Rows from block 7, named by matrix and row number. Rows with one number belong to one channel. Each number is 500 + 25 x the weight over its row's rms, rounded and kept within 0 to 999. All counts start at 0. Numbers have three digits each. After the name is the row's rms in percent of the matrix's.
# convs0: first 3x3 conv (model.decb.0.1.convs.0.weight, 96x96x3x3), inputs 0-11, a 3x3 kernel for each
# convs1: second 3x3 conv (model.decb.0.1.convs.1.weight, 96x96x3x3, transposed), outputs 0-11, a 3x3 kernel for each
convs0.5 097:509505502486504459568596521447534507501495524559510519495487482557519486532541503503500477479479465519509485519511512524474524558508449511507475510502501498509485489462503517479483515525555521502514509488494462519561544496505492518528546468501454507511490521512489491508481488499553473449466510507497484526510468482461496542
convs1.5 089:499512509523541487497511516500509531453508510483519522494473498514504507504515545577549484507503531531517558517479510482538508488506537501500513450487480480491437430454493549515518545526493507477454499501481485524483464494489450475464479498495517512488524479515503512490480478489514518481548519501471465469532541488496488508
convs0.6 101:527493550494471550477466535516484510516471510532469505504484510475492498520488503520471508515479494478436467525496472522503495508569487490499469493541514453495455507535509532511511495498529532500521511525493513523488494513469527527444504497448528477509513491492514494514493513511456504489494481494522466488530527517504515500
convs1.6 099:512507512476468490513502495497515499476504482497490476546481463494427454497488539550534508554563500451529512491453467465478525478489533515449496501547519477458501454423472485462520514490496491425465515499494481520479509506488516498466519501495477486471510537512500495484491487485517474456453501477530496483496487494491514511
convs0.7 101:468501494497520503489513501462533521493481471471509500515496516513476461538478497463465498469498506463516524476467485514544529508503505515491515507472485507490523477568513497541507490509518465453471487550526505513513530548489496507516502504478515508525468455494505501465519486481486468495521501519503465512461445459505482494
convs1.7 103:515512505544516533516494506490523505458504473481506452469502512524547558519469535453483515484509499476462508521471495493460463500498495503465483536528496520491456479516534437474466469511520510501496501514493522500506503506504476496469500490490502499475526541508488539472503496478540554533523503485485487500472482467527493524
convs0.8 090:491449500508474511489461494483491486508489462504478505510510488514505509505512540511501507501491501480490491527525552473445453537509509510512520495482499522512505504443502536555539500532518534572515483474503523485495504573527499495514478491501525519449499496512515481497494540483520498487538558505514535515520543514472513495
convs1.8 083:494501493525528503487547546524515497535501488529531528499447506461442503500526493495465512539515526461487479507485496511490490483511537479481462507563533475455495508553501500487468500472445487452494449465501490509525492512501533469491456500505521512502477485510518505490474508471486498464469500488506485506491513457473509505
convs0.9 098:509483479508509491490521506475489520507525518523495529498499494521484523507494496463488449497497471491499461539520545496514467498457494482462493496467497503486504495510510472448481528525497512485498524494494520497495501558542485535491502518500521492504481461470477514462512527546506497482501510504495486504521515528497492503
convs1.9 096:460473457507481493521488494526487514470477482487487473481501475509477457522480501519544505497467506489480495501516499477498465509509504477485515491440487506519483495492507481490494519467506469427498492479511481519547489521514512508487505525516493485482460494490493574468520509505495475500523539523512504536514499519485462549
convs0.10 096:477475499520530527517506495478502524464504528469472528493501509504478496478500518474491468502510484503486486454438482509495500494503500474476484482471471506462470554538551497477487525510518554522486480478470519532486475503451454472428500515490523521514507497497492471450483500495475496485510542504494473480471451475476484511
convs1.10 095:560588538490488498518510500509431492522498527534469506474517533515550544512508484495459529515487528523483498461466521465470493477482485518520537535521515530534521476508505487504500474459495524475534450412483470474484443485473507537487504469492515493501504477472512491504546528564496471498482465465460444494489479522543515510
convs0.11 094:520481499370423461546540523505507493532474428516465459500520499497475510482521513510495480526483476506487487504485539504507512507455547465503524494507503500496504484497536484461530512480494508480508520475511469501531505513490533526448508520502497516503553493466483500526502503503498493507498494497475512534505470499511459500
convs1.11 113:510492503472510541520504470530513499516458452507517478490490514492442478510501476490522494525443479542508490500472508540506512441497535533496483510461509445490546482494490450524548505507499491517513495481479512500478526480496508475435468512499488498480516504512507484532504504486494537510489540526520498477462520539519511477
convs0.12 099:496498504507491502498505520516503493517511526477474498492498489525516538496440467478454471511498499491486501525567528502499487464476483508478496497487496487513510482479485501431474514537536515505502510519514477480464482478484473451488505513501514500501496482474497503507505783520472373457526516516492471479520508517491486497
convs1.12 101:465492512491413479496524526484497484522493461509525490540568575501512489490504510498488537498485508474524534453432492490447488503545505512532517530508476501500478509533495493488476514516514516526530489501518504523505466506534526479494499498513506520520517557535514496501492471509512531511492499517484498522505520529499468481
convs0.13 115:489504517512505518519475511441592569464521479451512498473486513487486494475497490522486509504484499534493512500514516507503510515520520514510498495503502504503506514479518479480508491514530545489489477511512502492500462502512472500499496527509443527544505485500497485500508504494503513507501508507500495485475483520469483496
convs1.13 134:519519518495515503488491520511493491529473562533501457507514506515491487529502514494501487495499514510546482500498518530505509474508476473461450489492496550437545500510511532493488491496511485501505475500514514449515525511519515510488558504472498503488494468473492486528500531534517528464508519534491498502495518500545535441
convs0.14 105:489495487497524491463542498518492468489496490494502504498498501476485500497517517485505504464469489469480471433506480478534496471508499488510504452513482477512495517517463470522483487491488467495480490482507506445482505525494479528497459537518463506495497526508427486471517505524504481484506493515510474499531488529524499524
convs1.14 104:492492506528501476520539478533530520487513517512502521479529493502485499506488515524493534501568499483536495505502476536473496516500532535507486526501492519502489509472471489461493507473522518549507495536512478551510488513492492531538515529507502506506485522506477489493481455466492521494512552496485470507503497484498518506
convs0.15 105:491575506508617540416550544476520485535528500493502506524508527511459446496483475529497481492460451492478491492486496485512518487480567495508520493510507494488515508522514468508532499501504507512489498556533538527463494474489528476496521460470484472512516486526540521502477501476504484503483488506491464519503453499510456514
convs1.15 092:548531559443459538505456508464469529525493504520490490513474473467490496507488527468493543528502489493476500509489492492490524489482470464489529500497475476494480532515486497525531466538494481488461449458455487473484509548514505492493472465523496506483486490486530543506540536490485497489475502509564516506460500538510479510
convs0.16 098:514496470526547504497509480543479493503498464451521465530517524481506512533506515487509478475507494477501475508509521502471501483517537493527526513505512500492518506517480494510457484511477438525525532493519480542523494491532500477545508462533521480535482498503495539468464497508490488489508513497500514478522503499487495505
convs1.16 097:458494489505487492467517544478470513436532478491546522500477501504481494518496512497491517514504504517495484543508533486513484504506474440453547436477505511528530424480490487515454475510485531458514484551539460575526477524487503502485527512524541515493499510493504527487510504519474479507467490482470493496537480452510488502
convs0.17 108:516493512499453485587514543580440531527504522456541458511502470503500492474492484526474498509478514504520519496501523503507512503550478513480492507491467500510479487510497503472486505514500505495539496492490525508514505482512507491502532501490521529507504547505542474511533567513492500514496500476518549480478501490515528502
convs1.17 097:507514472507494487474527502526477538486500459514520467484546495475523501390529488476486507453471518505498499491517498509520477465507483494509483490490488528471523524520498533514524492462473497498509518486493484511491509479516505484510458495515519460513506484497557396534487481501491500498484445555469497461486504489485541474
convs0.18 092:505476503520483488508506501518530504531559510522509506478492469509525535505549562507519527497470471472463480498459496485500495522510521493495506483491504489480495519493493530529513484484485464465498414480469480521517524491489531520475521509473536544510546534526486469488487494490501499500501516496487524496505554548497549513
convs1.18 082:518557527492501517524489516512505539540490534540460478495527521493515517499506520487505514473505526491542527477519499489522498499516507527498484507468473537503510505487479521509542494496499487469490491465468525499521490501462489476458517510521504510507501550551466530500485505496527573550469489457500525487557555489543529502
convs0.19 104:449439475442440465467442501487460479474505507481547492548468506509483516514472502503505513492495490549518513491506488505518529531509537503502515507496498491496501527498493521507508510557492461482500467472496459496529504510495502514511522495487484520512461517504464542507531479488478505524497504495502523525482521526483511521
convs1.19 112:529528502508495499501512519488510516496530553505517527503543483483511505501507535492473518505528455484521442476493545488481493478435499495492516503496502503480476494515435508484463471474429489501523503513502501522508505548505494516533544537544476501498507529484495558461489479505505530466502515468488501492499536495506478498
convs0.20 100:500481491483488470494507487489520466491506456470488506488476504513496496544505509506496523493460485492509517536466510474503512500510475502502473531526508521526475535484488537482489518458483514482424520535515528506457503488511514513486489541505472511513480516534487492513498535513495470464508519488492535545477522543503526519
convs1.20 097:475493492419460508501554468487522516488505492515504536528463482511478499497506500495486502514485487496512510561491515528494530491486510499497507518499503513516515556503528469430469518483529468503491495501509467561544501539503495519501531497488445505517468485510514484538472512483450538499431478453516520521480488499493533486
convs0.21 097:499522492460503483492490473496476515501466476477437459516559569499516535487515503480474506500492489492487506529507496551511535519481503502455487491416470497444483552536536492519501528497518487501497487454498485468510517505462539530488508513529527492499524493522527482500501500491491511484508548509490465477509494491494460438
convs1.21 089:538494540546492558530523563493506458470506465494526501498528538490504501539526495471490513497515501515539518508476487487467454494479480496471492495489491483489465494478514490497527531493530492486521456428459496514482489485521521519515524493505467502489453496505470486545464447507485500537465464534513530492515539502493518455
convs0.22 095:498475482495517537512499518525495509467493572471484482496500469497480562496543503498486511507503498491508482488497520533524488458485557513507501510489515493490501474523476478529538509489524486495494541477433514498483515506466512510494496483517481527480477527528503491478497496507495511501482527504484507499492489474460465492
convs1.22 117:494519521498518525532533481496495526450459542493488492500514482467477499486512507476505531519473410527489488475517494532514515503505493484485503563498495510500495476494487533508459495472504519493483474445505490498494514535494505497530480507481494474526498517465483471515509489484486476472494511520541502435433442543512506510
convs0.23 103:507471515510462453498482511521475475510523469516505501493508491527491493494485514496496501484504514480503489516516481487546510497521522528513524478501498475497496505505471530492529511505497473466498493536496505511511534517481559529469540536477490460513510536493487474518484495481502512515511474492507536516488516517492511475
convs1.23 098:496524508515522532532505537499478515504501529491523464490499510550512487513509458481504500534523516504471521496490489485527555464498467523507537507486487528542518509506496490477473507534537500513511462542547490501458507489498532490482510484524500493538470537560465474483542472491527491458497498486497495528458470492475497520
convs0.24 094:496503515522525506460491518526512515500485519496492502497513498457480492506548524499502498494528514519511499494521555498543531485452454487480480515505511532493516508524486518540501496459478506528513493482444510501495490483485542522508450429444516476490504511488502506503506529531474449447511496496502497505510477487507501493
convs1.24 088:552484478510513485475507521490473495493485488488491486494489494521527546530575533516471482455459499506482522528497510530562552504509505548519524569516500548528522468518521513502475542486477516488496538499512482479499547489478503471480506500533522539514513532505515483510528494470528521542501551562511498499520503508509487484
convs0.25 102:506520521484554555505537545526485519434480509479506523475496502451511539488506497523484511464506521509491470510489487527508485434490563465497535474488518507508500476466516501473491504489498445526552540544482559514474497498497480496518503521466509505473500513490519501478522512474426529537517499485502497497496489476488485501
convs1.25 134:490498472551508507516495494535524522468469459462479511502532552536508484492504471550518508448483474489514508474479530505479470503492471499490494464466461486488508508514499471483467514511506504502466455504539491479514470478471570513510487494505490489495470496518515506476532505501419465475513496460506493505510520526492480487
convs0.26 102:496519491533542513459488459517469535484489506495519483444490406493492478487508493501472472517512499514462478496487481530520484510517494471500531489490526511479528543554521493485494499478517511525564507468500504498498493543529478505491463489472536501503520480468529484485455502488487473481482473489506491494514489520475465490
convs1.26 099:528526489549547485528527489508499492458514502482508478443431441495489511478512500525497484513512489503517492509532539464521511499495506493507498513507509462509514489463508494484479483470497530525516501513535508512488495479510502480472485549483445478491492495508531522506502474469490469518487497458536551476498514508491522522
convs0.27 095:493475511517491512469456519495504493518477493516512501467476479501512523510482502481478483494484485494498496502469487515478485478555546509508513506518503499486497499491521496532524520483503523509499514469468522528498541550514489459457507531508504497484506499510514534504491465460483503499496501498512520517521541505491518476
convs1.27 100:472469481522533506459503538499491499435462509498507502531473498477508499513512513520509497489520505500474474511481462451511546517521479505484490486530505509482502475497505536535529504508496518519501510551492485496474509469494519452475497497484472497483515495502497497524512513485482464525481484478513498468489533487494477451
convs0.28 096:483496527504488517497498517492489499541507476512478510485481489515465471513515520512523505494489474516527510503495513512508504518470478496512519505491497493480489522554518465468452522533518536486500490501498512545485506534513537554499452483471509506480495507509474481524453424434474524466486658470491461492529494497510479495
convs1.28 102:468512539473509533500541517499485467520498483508467476499513486489466496538490529515539533531546542523461463487477505475442502477507491491486510510480506513529502542504486542551511508508499518507537534523525508469504484491519474534506518516518474480513511484507518477509492497500529538511526441498482457494494447487492536488
convs0.29 097:491480508486481507496481476499467500494517497523506479519534519491447437505479481458496489492506493513534518482467486520551523503492478486532497522548510468488475504548515520512519499472477514531503504467450521509468534515494500468475518492519526532532499503508478546497496534510505459490521515548464481486500479484509485490
convs1.29 096:538519499489490501495507503565574576458472477477495505505495526514470517493433508468486459525507495526522508483472445502489468515507497466493495518503496487527503466459495504488478489478460512473501509522522494526530491536487508478491512546483480505524496528520491508492540518483525487510524511521548555492518529521525514505
convs0.30 092:483496498477496517483506526531558521538522487545499505559556559497501484480490500520493505521508511497497505481479493515506518478454482453484469489491486496492497542563526515538496512519467485566514499542512466502473458499561462488553477453480500498466513485490481486487495514525497501495501520495554543509515516492476478467
convs1.30 073:495519447506537512506506497434510504479513517463479507503481502514487484481488486527510503525485504502487512523527539489502524478498504513543504491524524471497506485524514516523526506512502481539477500517478524527497535517495517541524481492518519484466506488463531511503456504460454522468501525504458506503474525527494525519
convs0.31 092:529525480471527483529473482458466521463418461517507488501528524482529530493523510504491522486512517470492514510550531494443496492485512445494522499502524463476523519481513508464488517490486469530538496468491488481492539480535488480497518533501490493480516500498520542529508516492488524495494494493488495492473496487528517499
convs1.31 085:485515505424537525498541501491512522504535499500504508500470513534497529476485497545484493468495487510518492499510493499505461496510487540586501530526391481521499486486489490495510529542536517531496535506458499516503495477460540526476460506493508521524495494502530492494496513529501428489497492474488486528495535514484534503
convs0.32 096:513505518502522535452482508491502478514526528505533516482495466494519513496529518493477492497465462482481496508516465495557508506604530495482492481472483473472489488497474512519532483497523508498459566551497540519481507497497487488497472537496503494474484491520504452507486511501491487483509489503494495505490542500438453450
convs1.32 097:474500476471488469504542502494489507528522509464474521481495519462475526519542514477488493511531506519546474499504474498525546513514501514529510523484517485457515506532532467485499495495534496500498515503507547505543491505519488476486514488487499495494524516499515486557507486485503500513527486483515512529495485495534549450
convs0.33 094:489502474517517486500516492515521508482485488505520505485508489486540507500481492460466472507518516509496504487468523543502519511460506485521495474463466490478493518488506469524501484478507488507471515556552509533505487502516502498490497479479524513494506471488493507521477497496520534526504513492501497490481492500499488485
convs1.33 097:530419485550480498501490502517482529509468490543510495497511518441482476489478486469466517478470499465510516490495520498450479480504510514474509516543534528484497504493495496494490508492500495470472502467507474478509517498517477448442485486519514540490464476489502520468472510515467456482499526514491479508566517520501498505
convs0.34 102:474501488494505467487538503552506538501517478493466449524529552485478491504510489463476461468470447507505484469451546464448497507517529477481468479496483487483490483469516492495504489472470528470425538535471482549530520537447548549504512517517527487496520499509489503510485516493482522488493482498486521532492496525485490475
convs1.34 102:478529508489521470502463482531459520509481501480451491516448482494492488498478475487504496495515492495510487487425474498525515485475510522488511505491489530501508534535484486516502487479491510477533492504508497465503465558535489508490503469464482512535502496510496461509492496486499497523517517540484487480509489486514504515
convs0.35 112:504513510469501512430495528500536528512438485486550489465505502501481462488482499478515515462489510497515495472515518498510502510512496505517504533484497502542530498483500507475493489526484523507490479563496484466500497513503478532502505524450494480485509498534507490454508495494491502497495497514489497495502491504493505523
convs1.35 119:503486536468495566513511505437473532502450473496492487483516506523493459514511472473469500514465459518480509524507506514544542500509463507541480469528544528501505462515463521494533514501493524507506480501493491488476472481480469481534499504495517516534493500437485462525496482478511513496482475516482506476486495537510510508
convs0.36 096:487514489495534549493538522496515514500511530507512523486480499498480461530506522487513506480458476497497520506522519490472464541519523495505480499499481511520505523516505493513529480496517513480480545519509499487454508506493473433424505538528490503495508475502519493491482558548520507493489455468481438455504522494484488477
convs1.36 094:529524499495472501493478504443460486474507498486480470501480498496510509483507557475471490485484509450499515512491487465521542504531518499527491490511505534511487499483531502506489537512504507454498481462462477492476476474492509524502524500494487515504520507493501514500489473489505484537458499518511508524482513518509503525
convs0.37 103:497483520511501517488514531537545539473449445477474525499481488498476501506499515490472488509494501481475490515551516474511493451502509509498511482495509495480479508480478504478473548550552516500504504490506518500472470510456481483492494462482482485496513539513521484486478552520512625496520427533521517499509515504472491500
convs1.37 101:521472487505483545497493521495466470520541484511496490506512519487509491509519496486514558519532567501511524509517522501504489520484489489497463525513481535532491476521470524526503477484482516463483507484493504488502513502476476463494480471481478512496470473453511485495434457494459484494498509528525523529522500526498417506
convs0.38 108:470517523545567520479509510493479540528495511456537502474507483466496486518486479489500543518487482496489476505487505489511500507515509473500508505483481492515509502471465463465516479478516540516471527506481503488521473483533510518437518501493529512486490532527515502482506517493504516483493493509547488441457483548488494539
convs1.38 113:493508527566507496507507519445458493533510473470516511485496487475460443522535524482470472523470449513510532512506492545475514483516478520490503520484514449500505485521482467515540545535460499499511489472453505534515524506521441485512464478487500483501482473495487471480533511479475524509516500504491513533470480509519523475
convs0.39 097:480508514512535518459455494483506485475486469487481465462489485499481479508511502496556500489537515522510515475489477470497451509527526474510501516499498506508494492495492460477452511492460486519478493487461516534468537495523496446496500493501491493501482498509492499503507490483506495522499519519490510466517527458497489472
convs1.39 098:495498531491494519474503489499522488523544494469520496496520506505444469549482523453490465485486484479474478521506504486470503488490511477532503523549499512538453540508504509530495518507477487549510472462498461482520517528529498461472514473492499510504446463464440515471525538504514502499504518487473483466476463486493481505
convs0.40 109:470470492501453516508466511495505491518489444481516535504496501493479499470497505487474503516490487510468480510504513489548524525436479496507523500482487513511505528500484495529493511492499508510481449485545494560492472514522504488461486506519513495484495489495502498517485502522530491513542475488480517500499470517522486476
convs1.40 118:553518501491526483463470524516459490473461502505513522471530534511543546499504524516483493495545517483505531506505549496505481480461510532543503489493485509499499437459527566559476511541463517501464498489545510476491464486528516505481488519515478482485485503470486509503520504532475485509501533481478495507501528553504487512
convs0.41 095:497509517499487485533513477507549485522526471533534507493453474471507487503479480465490488497533530526499506514516506434511496499506501524522540499512526492475468490478463499509471502501526531527515512514557502456540516493477547553469502508493506581469488488480511467484516531505482506493501514516496490501513467500512501546
convs1.41 092:544460502481456473492573559485477469505478462488454477473450519511484516558597532485539484482476472523550528487507496452503495483507503480523529491534488485493542495501501464468473482506475495520518488501485514458487496469506504507491503491487474511480513536490523492511487487452491514506495488494509442505535449480543488511
convs0.42 090:475463494489462493536474514550470545489465493496483490516513516509467470535525522508490501510487506480500514521503504536489511465488517504503512528510512485494493494525470528544545500514475510479500482544490513536530503534499450471485513523473516443509515502498512497493481537485492537503485546482477499509543569503523504459
convs1.42 088:476502511488514529492522518499433494484494515496528505450479486522507529526521531502486534518457490479479508485502490519522476494497484487482492502506496481506529519518477439429444491508517480520467479469454504492481478491465501483516518510508494505492470517488499508512458476510495516501476480483483506505487479520491467486
convs0.43 105:498528503504521505497491506542424466495510529479549526483518524493522490501500500482491480499513487496528512468515509509458512482509497518481531490491496489501487519577503513502488504495539492497523508528510508522455490473514491532499454549487516468535482506501536510489500509506510497495482504504503527514517484484487490513
convs1.43 104:512530464490524503490492483532534549506464518496527504494561459513539472505512465540452480530468504516517472498563497507514516511540497468480500495514506463495534498539494507508484471472496520530500532537511520546478524463525472446478497508502522397526498467502500491509498498529491529514510498540479502472491476508497519512
convs0.44 094:465489507474514511469514481484492513483490513488495474478467458514486505514480511516477516517504501516538531501523530496541515512528510467458471530483485505472490502498523511500518483483489475487468496525492497480482529529551510553500501516467520494499492449481524473487460467477470481489498502481489512502471487490505504518
convs1.44 092:493448464507486497504497504492484493513484498545540491463460484461467513498516585502532502498518530453473486497515524454446453509494495540555506528560501543489500495530506500508514477472475502519495506542515489453520494479471500522456480476499497507509490487509512531489526547519534527485478520456540494503506496521542495477
convs0.45 098:483513487466514506491517483473494422459560512474602474484463474489449507507494514465479499552620542471506477522507501492480496525510459505511491481498487507480483513538471494529521494513528522501528508506512523470494489496520503520474472540487480504491539582481514488504491521483497493499503487493478512493525539480501468476
convs1.45 095:472457482491482502484452489496449470482524527518526492458512463490551515459564512504449486483487496498511499507524521479510501524532487499512494508521519496480504515530462498520488497489485534563528470514520452512502462464521513527525498488510487493509473504492521454500545477507503479498499487517526517498511511499490488488
convs0.46 095:485483489500483491495507532489457484513505528525497517494506503523505491500479486493498504520528524489489489473472474489513509555581552487489501500508493489500499523509523492492505477455442523500484465482475493507520529532515499555522474476487495502514502486472491480474529560529501515502510551539494486479517519514479445479
convs1.46 093:508504485505446478477477494492446478496469491519551525490497515492511482517500515467459513480492523522508506504518520513524490542529454507491477555537528499498513443490482463494489466482480516491487500468478483483495516486501524505476469449502483485485524536512505500500493488479481519530479465491535536531501527508522556502
convs0.47 105:507461470526502521483504520523578507470471508489407507517480512460471505493485511519478486497499491512534506500495517459464478467497518511522505504517507469504471534501461484486472502445498481458479570531489477566510476517473471469530478456514485517534477448505503518518487486502482503506506461499504492498500537499451524494
convs1.47 097:507500516524491499510516530531499471486507465479453483519508501502526520497451483506451467529473453556462504529461513504510506481515459513484519525524500512553501472494492499493471546479541519497506507485466514522452479538522485494509514487530496520482514466484480471491514490540468468523513462495503477515468492509477502490
convs0.48 093:484536487512482517490521563530543526503476494474502467496455462505477478517508534543524513510457484490472495531507488467461493508543517543526510489497494520499511491490471488516498486564489487503512497511472499442501484453491506443481512494523464494496487507480523497535538548527513520501487486505495506501501527525490498509
convs1.48 099:471524504517546562507486564478478460481492473509501464487481487505552524512572498488513530446489540451489516482468477499476508514491510500478509477464501555475516509451480531554475495523444503513526523500540495478516501460499504520513525492529506463504508496497475487518517489498533535536488528477455488450490489514544509484
convs0.49 094:466516486428484514491496523491492505482490482444439471463501502502484494467509484512506501492465485529521486511502466519486503526515525489522478488539473474486456531499499521527533517470491478458497484470497539531465510492465477481473465499457512547501477496482516531531523522501470495510517553501505476498514503509478462472
convs1.49 099:457450491504509485475483462533522527478484532469500534529525462506505477466533510540503478501512522515500503472507481465464519484518519530537512536529510549547521502485494516509541523501502498544499535531519502546509444500539476503475493508497490474510482429481498445525475489491519490521532512550518513506478511515488506492
convs0.50 104:504520491502471475514503496470526466506514530432502512499535499481486476507525501508546520521516497539530516508526497484516491495499552472454462515486481516489499495507482493540511479514495449487485488526511525483507497479519468535505490520480514512453481459518497509510497474510537520481488516521495460491461465515481460510
convs1.50 090:505497539498567552463518543516577495497495487539553504552499477527488465507520507497512491475484462511504479506513475506489486529528501473486496472438487475531499465501478470506481503511463460479506490475479509507539474446480499476494544537504487492508529510501500549473515485516497477495487492520509497504491505478529442487
convs0.51 097:477487529496449498504527519511486530505528506479486514494486494496451467535522523535564545500483490460431462512470483464514529511561529514478500496481495492486491514514491499498505498483489484483484515501480503498506459451470515526479490509504463436476529540504510526504502562528436390440513497505539542526476530482459491457
convs1.51 097:475457462521489485487509494482505471508567517489482479487478483515488488516525518514481501523467474515509473513540517528532475500448534499465491521532503494467471483468484505493490501458498504486488490452485515547532498503507509450490525534521509497508507521534498520513513536540529492488454467536512558539550591484463495520
convs0.52 090:520511524541484534481467524540458463539481476495447482519512453482496515493518507486505473500505492520530521488488470485505480504473494512530521501477460505540525512504503532517511548498488495477465453525474482556513486536484491514510495482474511498492470511524500504512496499486483527511488527508508479485471560526497525524
convs1.52 099:493528529475463471527498446513511508482485473482531551503519503493529524510546560496479526465506492506510530505515516483540565489477539475500468512458494494550477508543501467531489543514526500486494465458510517541500523497493515541531503491509511477496522482494478502514537535495490511538531515489481472508497552532527499468
convs0.53 101:493499487480529555515526485477517501545512505501477508493491498509503510494523516502508499478471495541558527551545492479539534481476488522511508506517507499507495536524529461453464526509531461493521485510506484500470521524531473464489521540489502513544484491473485506503559624551439384453444442457504504490473448441522511521
convs1.53 090:517472488485455474467498533510551504551529502534533524455485495482472503511463487494499489468466516487462510476488526515505525532506515498496506522486471531527534491485498478481468520473473474465461523466495513573573498496505480439468472518563501519511460480505468491467503539526446453493480523489477491528499509494470445489
convs0.54 101:496445483492462486483459481524529514526519518495506508491501503505523511474498484536527522518519489516532501483474469506496469491521485493507509500498496520520510504473516510453523523512547464444506465470508475497496500508507487498495514529517500513481476519481453491470462469489552597539480473488516513526494536506496531506
convs1.54 077:522484493516508502516478473481485517460505537447466481511527490461499480461452486460495517490486563482472514508483509474514495487510486494492553489500545504509513474475467509511491523517476480496485472483500494516496489487505504517524505492486488510509518496501500491503523546504512489480500510492527518516489511486516487476
convs0.55 103:491521508486513516489508527509468489532536524473458497494510510501511508525491498515502501497491479486504511516560524484451456486477526510507503514496488480486497479458450501509502512533548497493492498483464520556519496465473475462470497496477486508500492484497489517511519521474501573498501411444495504495509502501512551523
convs1.55 100:474489498496490484515495477512572503483490520514499512504487485470435466496480508513480479506471464515521513516475492498454512467501527501498505480534544534509505512522522491498532498534511487478497529548523494479475488490524555516505500516491478483502490509523514513509465465487516459450505475509523561484508500501482498520
convs0.56 092:508477476476463477470505500489523470484526524517522496521520526489493539510509529554546498489507509469475494521466515527444479550477506521494506518495515503476522451557504506524500515570497471558505467493481486512486495451536492472491515467473458488507496515538497514520494505499503500497485511472513517552482442463499470510
convs1.56 097:492497522460477510512511499486472467532508449475465497495497500508474517517488474487553523500501486515475502513517497501404499514487513530525499503445460476466493524454468463494477509536479491507498502431488466445507521464479477491497510490484482524525504549477488509504479525502542533505508480497487499486501491511490502497
convs0.57 085:484534499462527478463521455493464488495497524463504552503476507492462510507503506493443478472450515479465467518468521486496524509514546513522514529516519479487471496498493512463486527523489483476484479496475479516489502497492465533535465514511460493544490516511479480504502542551500505516515502513482509492493480479525500468
convs1.57 088:433453454495474478516515527482465471506502485547549509480547494491532533518545488488449490505480525537517502507523520525564482454512468510491481546520491535510485448501485508531468523513501524488515505501521563523523457487513502491529480489519516504506528496534518481532486487523498459486459445512492510501463444484518497517
convs0.58 100:538512488454458499480468484524516509531500501504481502496480469493485495476474478524504519536518529510511523495502524512509490485487547514516493479499490525545525501511525543523518515499527471478485511540489538516463499532459501546481484551485484491472521523506514516497518480518508484521517474509505514480544557516508493515
convs1.58 096:527477509470449514506470490510519501495512460420438439512485505493487505477547560513511509455510501482520484516445464471468515470467517545502515520487498504510495473458496549521505524533536529492539498484488467464498487503484498506497501487497461498504534475477533482484515461445462503537553537499475474463480507534468495475
convs0.59 105:476478489465478463515526502543411534483446517514490524499510502513462487465470481492473507502506539507534547522513527492492493496526495505496507526526499508506478478463437510507515472509485460486468473538474489483488510520508488474503487497485509472525485492508512443508522567529491523541508478500484490482488501487484514506
convs1.59 095:467484470493497503529532500482475516490527528525516498527497502524489502505516505541483530482525516490525481501497519484495500493496498493465520511512549521461521463538524474498510473505510525450500555518500560466486497543505514495495478503507516524532455501529503504525478440474482487499490477486496514519524530493453479470
convs0.60 094:471538508439514472459527498469489495479462500516458502495502482515468470532492508501482477516484482500498514485496522508497512574524544518509503483489472518513508512461493517456496529480520515531529480468510463431499511504551473465509524479518479488491498510507497516519466535498500514492491537496465464495496486492522520513
convs1.60 088:473486498501530518483507509467543462515539490551533477495469528499482526517444499550498440480513519503488521508497481498513509494537505529516473513522502526516482497520531514457533508468551515520505507521494485464482512480522506505514471479493470504509478511512485512540502481513514507529532494511508514509485490534495448484
convs0.61 095:490476525510494496506486505503517479512472516532454531518469479503505491530506516521523507517537513487508507505525534516485523491522540500496500503527521502506519508514497543507476526510521492487473509517498509498476487529498484527483466507467504465491485521507494522521504494497494504504496517514540491524511468485477499495
convs1.61 091:518518502491471497442523529510499513518501483563533511490495497489528528554433468502485490479485499490500497476499512476487530543525476500526506465499444476453474518481493567513510504536515507472522510511465517490468478531496476494467462460518506504475508502473474477480525502521497515504498506497468482503469478510483474512
convs0.62 095:503530507466536476482540522526478478494465508480512473509481526492443487489499514508496514476498479480507503502472497500472463484487481491470483492489514491509509486432417513578528447478470445475472517532505467517461493518516493463513552506546452511467518574548471477489484456496449423435515501501485453503478469477494505521
convs1.62 098:475496537481498507484508489490443465519541487511522477540508526519496502501488488566530484507491471527489467526517551506505493493544521536525544496504503530529519488486529479473484478473496507518523482489487526520521500524504548516546500444526482548477462498496516494485464470507469513520532529523503441514498468508528516515
convs0.63 108:497512500510506502503525532466583471495509506512533509522517474497492490499485505493513467514533495519555488482511487512475469507540539486457484506484494512504491477531485488477491524508481497428504483445481496547489515487490495521524522500510462523494472506486505495513519491494515532524511459469525534476500499498513506499
convs1.63 111:525479526519484499459490508480533495497527514479529503489527523533477523513448524498546477521512505507478485509523495495503511527525490523584525533516497500527493488470494498486506506492489509528469517527514463606505515475486494489460506497500537474466511505493482428519507552496493505475484484461504493549523523527480544506
convs0.64 096:559514478582551556577532501541491475493518505507498516483510519474502520505498489485494520493475529540516490483478530504477480502463474487480514496481499480498512547508467528515492537504503466501510523438475478487567496464528496494524549453491512520493544520529495496463490527529436473580472500535494504519489511521502548518
convs1.64 097:443484523512466481494464513550483464504462480477496499501547501503554545504554517554508505470461483502524547483490498493523549512533536490503459535512517488499520473485490485485514520513490508513515546544493483494526413476528513474526528473486508507525483486527449494502552513518535492441460492517493475472476491502497496509
convs0.65 106:499488478525538462497494495503506490497481529509509458511495513545517484517509484513502494524513477468526483513498501498519493484549471504522500527521480494491512477507496496506501519496495490502540516497482502479505538496467498495535539463479500507516480481528492480531519473522536509484542480485484474507465542549510501471
convs1.65 107:472446498490484525507470484536501500519473469444496527529501480496472450462555551473522536471482493495452488515484479517442467480503535514493491487516497552504491562477460495521516510506476500501485477502513484483476544493491468515506502497516497518509536530514507492484509493460505508510542487477491480476549458459534469476
convs0.66 099:501491472504502507467478503502501500518493508522502517516511538533501529520522530493456451514514462522524485502513536504524541501474541479451432508477445519493482509504500516539537528497513514471492545492504501451482502506465546551512498498526496452497471443474535516511516503528512503516515523504490523508468495495493504492
convs1.66 089:482554476463564506478555520520504494497506536471475496504501516490466497494473495521516508503464514498485515495537500511502497486507533511507541497503512462449514471428494526519476471459473479484488503464511501465515524533518519537501505486460501482507505499508478499495496482477537513513486498487521513501515490462509475475